python train.py --model="image captioner" --dataset="simulated grey scan slices of phantoms with and without marks" --train_examples=122500 --image_size=64 --crop_scale_min=1 --horizontal_flip=false --translate=0.06 --rotation_deg=10 --tokenizer="word" --vocab_size=25 --encoder_arch="coatnet" --encoder_norm="rmsnorm" --encoder_norm_position="pre" --encoder_activation="silu" --encoder_mlp_ratio=4 --encoder_head_dim=32 --encoder_fused_qkv=false --encoder_qk_norm=false --encoder_parallel_block=false --encoder_inner_norm=false --encoder_patch_size=[4, 4] --encoder_conv_stem=false --encoder_depths=[2, 5, 2] --encoder_widths=[64, 128, 256] --fusion="prefix" --decoder_width=256 --decoder_layers=8 --decoder_norm="layernorm" --decoder_norm_position="sandwich" --decoder_activation="gelu" --decoder_mlp_ratio=2 --decoder_head_dim=64 --decoder_fused_qkv=true --decoder_bias="all" --decoder_qk_norm=false --decoder_parallel_block=false --decoder_dropout=0.1 --decoder_inner_norm=false --decoder_positions="rope" --decoder_prefix_bidirectional=false --decoder_connector="mlp" --decoder_tie_embeddings=false --init="kaiming_normal" --residual_init="scaled_by_depth" --optimizer="soap" --beta2=0.999 --lr=0.0013 --beta1=0.95 --shampoo_beta=0.999 --eps=1e-08 --precondition_frequency=10 --max_precond_dim=1024 --one_sided=false --adamw_lr_other_params=0.001 --grad_clip=5.0 --steps=4300 --batch_size=128 --epochs=4.5 --lr_schedule="cosine" --final_lr_fraction=0.01 --warmup_steps=120 --weight_decay=0.1 --adamw_weight_decay_other_params=0
Rows from block 4 of the image encoder, named by matrix and row number. Each number is 500 + 50 x the weight over the matrix's rms, rounded and kept within 0 to 999. All counts start at 0. Numbers have three digits each.
# convs2: project pointwise conv (encoder.blocks.4.convs.2.weight, 128x512x1x1), inputs 430-511
convs2.52:535474521504457565451509500598485480493508544504470595542485539560499490583401469514511526579492559500429503492420460547558484453495584502561547521502530512442524514529485469471495474509525604461534435470483529497568578400550405437506532496540491
convs2.53:411514509551620470431502494444577526513506503503520496518529571485502463531466449500475440481430467423424499549407510504520492513483520430463514470476484455481469515513519548535505559492423486479414456494554619478476530449457543536524559414508516
convs2.54:499509414505480507483640514505430500493441508500468569502464560508527569535508523507517415431467523517549542430583515541581562524524457522546425562549487537601507410560442493489529478477528555479526482417494578457509414360528494467420530579533482
convs2.55:436484504501520453552504550536545539432494513549439392542502495521433497513474545508539448511525462592500473488609507614533480425490425479459412383504506500472504507502497448514486450465525481520515436507575560427508472550472619493487603450606518
convs2.56:421488472510464428491442535514461504504506401482498452477457561490440445539466530450490488477499545516502555414538429493504525485431510628604510441550535479556559440408430514502481497492487470417400522507503513533525460521559551501521570501527476
convs2.57:444494514505535569549546503582431526560511447475440503446473447396464507498479411511531490507566599520525423531415517511517473502547415554454490495430487497428511432504483445422428469468498500535569518534486427448380475518511590413479538454541535
convs2.58:528503521469535506463547479461555523615497528479396454470512508498481544549484546536437468504518544503502533447499478437493482546434470495417524503473468414434518600604541550505555465568516547566537512498548511460482548560529482490433494477484417
convs2.59:495482494483569495520489496480481570545490539561526446498516408452454587496409534457519437433474542541464563421523611518554544400396473421525526443529541475484457410473472514458480549469539522491518537398504510483407496525536503463522541522533494
convs2.60:507366509525549579558556595495466476562523486505498505490538552422495518449456547547440533541538479488420514426427481423456471511429527490454555436485580557477513564464448504530439479565472478478432531512487467467479522411551444476564527578525513
convs2.61:533449578472514491545472473562509523468571514449497566491495392410487457480428532484584497469489559629507462574516474475547414579568434453469450508431493469602530452497545469531525564559563494620510500548434475532573457551403511549491446556473476
convs2.62:515480552410490427455563467503539464466476577472559495543477501435476504491558535411489529509485402453497545487497514430464497501423507537484504519578554423475497528392511508511455455567598467449478479535493461508463474384559492536481543450531520
convs2.63:507462500476503599435527512430511499550474457432462476555435512478566560549462533500515507522510497436445497499545661634481467543491451495478492541474494469557508522521606560492512430443474631590628435497525455483512514525461487490342434421507483
convs2.64:483526482544537518543466536527505531615526543476395503506495486454482545551486555583461454470451507563512492535539456540475546504508545523544491452413410459624477437537478523438459489460558413578462567579447474404438520467512561522552594468556502
convs2.65:482471483498529479520586408496438482533558402527474558494499406528426464544490535515490504526548477399475442469512460558478473421398509577548491497482515540407518477504540454539418507536579310504524545450533564567446515479558479517496533557466516
convs2.66:464552482542572488540485454482447461435498459497426426486436539543535553571467497458489494602486553489537527539486551582467477615505493437510442488548514548417486493466466392506504452508486513508512469531554519434494532499595549403488499483464513
convs2.67:509530459469459421525446536636543451502430574524494479554563533502528517473468452532537446531477469530442479497515461439458418494463545484476502636491551517482482561466557514581478512442435550571491485569505443565509547471477418602527492509476508
convs2.68:406502512561517598420570535528512522547499489463523517519432602502532537558425516556492540523566451593523486390431524570561548599427458511476477419460478485538499534488562466492450435546573459461456468559448555578441529489510534435525553420417497
convs2.69:532469544514427553511471570493583467425503436500401441511508578594461495536474605484514523393497496474539466503478569530479557540503508477494494467481503582487498492503512489514469438442558393523465472544469497496546491467453481445573452506483496
convs2.70:516529525509459565419496446447473553491546457613394514420493455414493575567448590623565469440450465492553398526493529527543485491461459518413542509489490466453489436529488471433445514469566539532418523488580604493463495430512506444492428408474558
convs2.71:462471574542537426361539522489473450504492421541341466543469513491577533527421496524477478595459509480487581488516455484574376581498489550483543526516524590500468454565579451523526446469549411539541465494461482495407555403521522481516458497508468
convs2.72:451517488482493538567497539407411434428500491539525517477545474486562495511429508559527451485586491379573465555520496640483468579553467433510484490569489492494479489578550378605523477485539443529554374582495536514483459557520388536554473529487538
convs2.73:507529425549561504450517516394457528478549536484556526472524489494504428526560513430486421487513498478557515454479535602469553501482513507484499565465540465572506446454511455495485509559475549476486608478542486490523513543404482458488494510566513
convs2.74:475457532451401523413430418455542465468495380485550533488438511475456600480512629570557591565504469433488439494477439562534440430474475493537508547425458440458606502519444417507539495423458544552494560492495552531443541586501474487506557522510525
convs2.75:454504482570477606530434490506518427435482412392581495482520391637575484467532434544456491446506523465575456567449425516484476511575511582481566503434588420556466455520462495500545554413440570507439485554576513537540505488529536518533442471424439
convs2.76:497470553628464506459543513394488569619494470517467467458540472479499399461579536469549474540428576573487443528454577557475549443449466526473450460568537533538472454468531486498545456482466400535444562546429631508496506483520575459444453498593513
convs2.77:520505446504474463569475449448474493475463433557394480577442432491416481519555424501553589513411439556495547561605527485424421477505529496510588433482524515521503507519581464529447552581485399540505506505493409515434454525538466510453479524506480
convs2.78:413452568413385508428549447428553554486520422450432401477531517528520451540477613437456495520476524523572603555574429492475428496545570554533496481496562523547462549484428391536451446427499519572512506473553526459480562501400615514564451473605513
convs2.79:532497409567455525441546535518621545525473466535545504614566457494475567511518466561478460371478486596496509423522382541466461511519575545580502585474503581568415532506402585469416439429541467469467479527468471453478528479456527608404535484421474
convs2.80:340564538489512478566379483559513469466457516488593592449433495463476504490538498519537441518417608510503559528525551526588418453434446512500474468420528527460481401509525490507608531482533491469425583462544496571459486525528433619545460497539449
convs2.81:531537560485493455453476475452529539428564455545499560512545541544534466576484418502523471494476398527456540553444541490485528544458471495504536426479533502483475606498531466461508544394539503542534444486496447453509449465490450486492519445475603
convs2.82:424500525449479458552463484456463431494471532515509473565528565523410472509503520446522474388465511526576533427588440512447547429432542598548459478428505437414516490600542492468455467574411414395581595431547421525462574512567551420606535531492519
convs2.83:413417414545452483497548482475447514538485487508356443475444489449551610420478550446559594510452542481507504531562508522509401598537472537406601568457389475569485475533471397554540560463470505523426424528527490521499525505557511462431586495490493
convs2.84:459559392541481527484402475474560546570549393501466529483489488526502514499553591515522496543516515516482415494556568471527432468553478472416505458475487524505538508335514512482531515541511534616407450472459445354462593416552495558486458508568469
convs2.85:401534438486538491496526454487528535591464479513580510570540604445508544460499467445422458512529490514461519472505394466546504576529539488544603452532512484503537501517416497370419510506493529414506461454519513513471470515553445510494498481494471
convs2.86:436488455612558481508453538536401428477556398556448493508390569455544560454467551496578475433592574496393515487432497502499476476499508430550508422515511594600513478497527434521557481412465551554477477583473454476428486452504451504603491471439497
convs2.87:581441510429463462475527456344534495444534451461427550461463513593473547527494435447530530480496493528431623433477457501453381521559509544520447534463490508419473562533455430480532579550550355474555486518597484562537409466425474509522567586444496
convs2.88:539486595537525406537470466466505459616468427417415415548534461436570352562488619493511557506540527539479488496561506416510494464454580571433517536499500391525472507498575476500498487480494533525527471537544485432500472440521515477545549467413502
convs2.89:525489446462444472523566512509537521436514425566373478544570508508498564460535588504498432551421480547544560562489460465468458454540493506461451441501444435521440527432467463504451467436531520500470509522461441444545466504441409509451498377533559
convs2.90:507456525533525436559370439473540503524477439475458534500522388586434529519573499489475566517491551553429527523492529524517546444512493435470511522550485450491460480443548485590489487490558523463546536528522521496439424629484449462499405549495452
convs2.91:418523446439479477516526553436606525546578481502500350589460521441483390381572576535523509533504491456465620527439623557532522502537598486594527488470527574430527528478457495581460520538553516397510534465517520567509472519531574549513486519498498
convs2.92:580591563462475469466402394437467496497486521424545449536514474460446504535623509491442414546526481582408479476462450608531506451487509414497506533507568521493638547531411504487549474487530699582477421545478459563481474496495531594553535552455416
convs2.93:476461532488542476536495501432531469491526450545556526555575384598507511519512403571408555529453551480487528496443486545461454462389575505528477478622418521449500497511474555454440494518571580507566507519516451574510519505513518509413528570434522
convs2.94:443528518552411402568500540391617559532535597488519376458502531456430514504588479397483548488514462443520534514477606454538494472406479542473541553464584605521521432486513501442418405447490371503419510395524507562500434490573503459491564522522577
convs2.95:466532540496490530451545497450551585380558499447536545524598485561400471446552547479503469515512521503501434459539482427489627461361509448538611473609509504557550456552491546470471511525488439498374529489433464489431551550499498571429511563499484
convs2.96:538455570517473444445476484523521429510515455501436465497539523461502529448511489456604446499478499547510524563589539388578515520516462430482500549468505506508437476474489528513466509497433556591557521534610507551431488505490449437509500410426488
convs2.97:562476507546452489451432437559533484382523510451498544504488447541498519474495420535445537491502564489575445491519562520493535566587527522518483605529513533522570604557507469487555448491470562541497472519480451518442476462573476460464459474543487
convs2.98:560495542442555525477513581547487502522501471480466508572456567579453479457465502519471483527533516470456468437506435536469531523512391560558505461554542556520564471539437492551458515511430571434436450403500540491425477455540449514573419490444408
convs2.99:457610539524573453538440539408585459471439501558460545559558464494452496469491440436536478475511534494458551417375477494456566472566516489511544465558438458451431472462540402427504487468563459452470496476535412507483469452497419447525503520498461
convs2.100:607475473431450470526544416452439460444508479447495528450483429516504527510568492516491632454516432478500472479434516512459503425529484474518438517473460548436467624455437544463573452578490618547499485513481440506582603465533488438409499420437397
convs2.101:509394531481537458520405436385353509443487451449422473542433558471500565525528543473469576474532511537562489459501459502528533503517478472487553515466396449541451479501540523578510538562454425490518530502447348568512549475466513439457548563500453
convs2.102:545488492488494601468570566325356510431464454433503500541392488581443418573488549466622517493543464513476481527532568460542471403534453553405518546471527526448454602482489464479478450492546500520532527537483505500486608514468406496532456508415460
convs2.103:463473539486539502452568450473467545499522524389565555483593506447487474481474532499489580494496407529561512539519484599481470531473465557500542564499320495584555512447472559499474519563496588514464498418534539455527430357541502513519439544478452
convs2.104:483532434477430499452448542541545526547492511535537482548525469511482493516436416449423480455467534483502574448540539427530432529603461480487480557532492483577440520507528477487427495513518530456522549523508527500416537394556485447424529446479455
convs2.105:596503519494606500459453535471510375545539561529454538439519493466443404554431471593450526455463486462493456549512400492448473437408551584550482406541599446479542510598612526497439444452537468505540534505418529482556559482626473368481460499501530
convs2.106:436588482562432576502453493566582475489496563506622514446501552454567492441448419573633546547502484516609467462426457466531520513563473531487494484522453585564466512457475447530482332353483354531361508453506533549566552457530517622483486546572577
convs2.107:390575505502405460526416530388574573559564465489606490487571551465525494449491521492486466493568501453472503410430545509519516460412559554515487567538492502511441478541464478524438504605456424548451546515606559499494431601569519512447567510499466
convs2.108:527553576480537515450440624508501392553505606590484423495436462519532591545472577484441516497482513518544517565542540565519439416466484489556516543475540423481379467536531407548466439585454528543402546492528593491458476503568485519557576456378384
convs2.109:531593554452513574505515531463596556601492514575552522493519515433452526439380399487500486464564461500506556468448439481452477597542504432526541501534506509517573444481526421437438550471537515465469544524522556542472509428499520467528512376504494
convs2.110:549485474486477561437469527483455398531608550467497471516497516438499479545448459485540540540393606451474488489533517578435549576568635534549496452529592531475414425504488508521501411508497660519439473617522466498562481523599491544434512471482522
convs2.111:511540447571489526516470477564605504496539589516493592485502509530513506513496470606562576520467509530506542549434511335479481497528453547502502450543507507575473522451596578441377505519579404538422429466455531437439508349470502511545514558404548
convs2.112:513429400551484572600622538517504451472509496568484488539383540539499557524425525532456470477573470467526532518520429581591544494457360534468523498441358516464585538507433546526573462510488564484530530407515513516501485435563486458410566463523447
convs2.113:532494509559430444387552499408525527552449510478449468530563506535456503531549573549576541534505476503527596552605482522546479509520493523568492580518508484511449522469443466495497458502456508442540568565521480459508454455502375526482594441470538
convs2.114:457560478468468513528557526567531493588520479544579427494534555434583518522527513500496430501548507532506478517518471533532514601499569563474485526454591551467481401440558427433494428587491535505456410559467485499485508396564481520446538482517534
convs2.115:478512435430484442494480482497474589578438421538564472553415485532504564477433530478462478558472543519516467557625525476461507545487567395478594570486550481553540465517522402473611550481444578570449350521502474480444541566430443504495468560511488
convs2.116:556493521458490529471531518358431544542505507465518425545439488454507339407502501534560473518499480451536537510518503518514549498422476513501495554512546511536532448383594525421472490572406392466449540563509510580540477453438443520528474536547429
convs2.117:591566456480515535454529474461500417424513485444456446521438535490587572547517425420491522457554576442459443533501529417440449585456464494481419476507511568524549492513525521582439467559467489482588542539469477524537514503532574416565438484481525
convs2.118:436507472549499533504488491460482483505553467533514459468549364468595454502502531463530509413480512452546463496392429528538498486436530460465481641416410523456426502586541471439481497457534523464512484516513488464482456523448431539458492541534527
convs2.119:448583484538498516529507525509590458553571501504510377460572451491474448385584463537478502463546488514537571469582604523531526456518479374492410504439519437458537421489473439468476537501508448432508535505501550520497436555514400522537508462495465